From a checkpoint of a small image classifier: trained on seven-segment displays showing three digits.
Rows from block 2 of a small image classifier, named by matrix and row number. Rows with one number belong to one channel. Each number is 200 + 40 x the weight over its row's rms, rounded and kept within 0 to 999. All counts start at 0. After the name is the row's rms in percent of the matrix's.
After each channel's rows are labels from the 100 images, of 14976, where the channel reaches its highest value: "responds to" is what is common among them; "lies over" is the class under the peak. Only what is clearly more common there than usual is listed. The data: seven-segment displays showing three digits.
# convs0: first 3x3 conv, stride 2 (model.blocks.2.convs.0.weight, 144x96x3x3, each kernel summed), inputs 48-95
# convs1: second 3x3 conv (model.blocks.2.convs.1.weight, 144x144x3x3, transposed, each kernel summed), outputs 48-95

convs0.85,110,186,166,167,217,113,148,186,173,206,191,135,211,213,161,268,124,99,155,178,161,135,184,146,199,158,183,178,206,237,168,173,147,177,258,182,175,185,196,212,234,206,170,133,200,211,145,182,170
convs1.85,101,150,163,237,176,195,185,217,158,138,186,191,206,147,189,146,205,148,216,163,199,261,131,230,243,251,122,175,230,191,200,169,215,182,105,194,195,149,144,147,231,151,166,184,192,157,220,182,202
responds to: the digit 4; first digit: 4; white glow
lies over: screen

convs0.118,097,256,151,166,198,213,178,132,127,184,215,239,145,176,285,222,126,191,216,200,174,234,286,152,195,156,211,226,179,246,199,215,219,228,126,225,228,192,171,171,211,178,248,196,240,209,219,184,162
convs1.118,116,202,159,223,217,196,180,229,129,147,178,232,248,175,169,204,235,196,242,195,195,225,165,199,210,166,173,215,202,214,227,110,149,104,274,186,192,241,139,159,185,178,180,161,221,156,203,119,219
responds to: dark on pale
lies over: screen

convs0.105,087,193,250,175,231,184,223,212,166,182,123,200,277,195,179,204,217,294,195,142,182,218,187,145,209,154,232,150,192,224,194,277,199,207,200,182,140,163,199,238,127,245,206,159,114,174,186,149,250
convs1.105,098,164,188,125,161,186,214,116,202,158,183,205,156,259,199,177,185,195,210,196,230,186,199,223,268,248,228,144,170,168,106,205,171,178,242,167,171,141,251,243,188,216,231,176,174,141,215,277,230
responds to: dark on pale
lies over: screen

convs0.91,100,157,162,220,184,232,195,151,159,170,162,221,188,303,151,236,202,149,216,165,280,139,191,140,154,182,218,180,201,176,229,169,149,196,261,216,161,166,181,149,176,166,147,116,185,196,184,118,234
convs1.91,148,185,177,187,190,210,188,171,158,157,179,169,207,203,168,195,144,221,165,221,220,213,158,206,212,150,203,126,203,203,192,142,231,156,156,201,153,197,206,161,163,144,122,176,183,172,203,222,145
responds to: white glow; first digit: 3
lies over: screen

convs0.44,106,173,248,159,157,141,172,226,156,242,186,194,166,194,201,159,195,185,191,106,235,239,105,129,198,171,197,193,225,174,145,158,167,153,149,229,185,231,210,166,212,140,260,213,196,200,142,186,192
convs1.44,078,162,145,252,201,148,217,189,211,193,206,126,167,164,197,144,226,170,242,241,157,267,195,255,156,222,162,185,244,202,206,206,186,243,178,216,202,176,194,167,229,204,183,164,135,142,174,260,187
responds to: white glow
lies over: screen

convs0.113,087,195,236,194,82,158,244,186,198,218,199,202,171,184,202,203,266,198,234,174,212,199,192,201,220,165,131,148,230,82,189,198,131,224,228,186,139,214,153,185,189,191,218,158,227,207,157,138,223
convs1.113,119,208,222,182,113,222,181,198,197,243,209,208,69,87,195,145,180,232,157,147,179,216,252,229,195,162,198,226,230,75,210,232,188,158,193,115,180,215,205,222,113,231,179,158,238,152,215,146,192
responds to: dark on pale
lies over: screen

convs0.61,115,219,144,230,157,138,203,174,175,182,220,232,144,229,237,165,122,174,264,125,196,216,198,152,211,168,140,138,203,194,208,174,138,245,186,270,217,191,133,227,200,169,189,167,242,181,191,229,124
convs1.61,092,189,196,212,226,207,191,248,165,184,214,143,203,175,134,236,210,237,192,211,155,192,97,177,191,212,219,199,158,238,262,162,167,109,276,220,168,170,167,138,206,179,205,158,258,189,181,174,158
responds to: dark on pale
lies over: lit segment

convs0.137,129,154,193,218,195,213,231,158,249,212,234,200,271,164,142,161,204,125,143,164,160,189,212,197,183,206,273,168,178,184,191,219,153,216,214,177,153,149,168,151,174,164,168,241,152,101,177,191,163
convs1.137,135,216,191,250,201,222,238,174,208,195,203,178,174,173,220,216,211,225,230,170,197,213,207,210,181,199,200,167,219,236,194,129,115,159,167,211,116,107,146,165,203,152,152,193,198,205,176,171,213
responds to: dark on pale
lies over: screen

convs0.139,082,180,171,161,249,189,223,198,213,296,184,129,207,194,143,214,218,181,224,127,155,150,260,223,205,228,185,102,164,170,163,203,172,158,195,102,202,244,153,160,212,258,207,195,155,153,204,205,186
convs1.139,100,171,209,192,190,193,234,140,190,157,96,141,239,201,131,222,171,185,176,193,173,45,212,245,196,140,188,180,108,178,168,229,201,166,162,151,185,237,225,128,214,195,180,197,194,181,182,150,192
responds to: dark on pale; third digit: 8
lies over: lit segment

convs0.21,092,201,263,191,162,182,137,158,173,235,163,172,223,120,205,193,215,221,181,117,111,243,182,238,234,155,228,203,151,212,138,233,175,193,201,177,218,260,124,211,205,194,218,147,225,213,147,172,159
convs1.21,106,181,179,142,189,194,216,244,221,259,243,207,184,201,199,177,205,129,197,114,144,145,221,243,246,153,113,231,203,147,204,169,187,128,200,158,159,218,222,233,215,195,245,135,198,178,225,220,177
responds to: dark on pale
lies over: screen

convs0.35,105,154,185,157,193,215,194,261,173,193,196,168,166,251,269,251,88,137,247,127,221,271,182,157,271,169,137,214,198,207,147,138,150,191,188,210,241,263,185,193,237,162,263,240,268,148,182,163,162
convs1.35,093,154,151,229,199,183,194,210,124,185,167,159,196,214,180,114,213,191,246,130,123,224,129,204,206,160,106,190,256,241,211,176,100,118,241,194,241,185,205,169,194,155,211,137,230,208,206,130,173
responds to: the digit 4; third digit: 4
lies over: screen; lit segment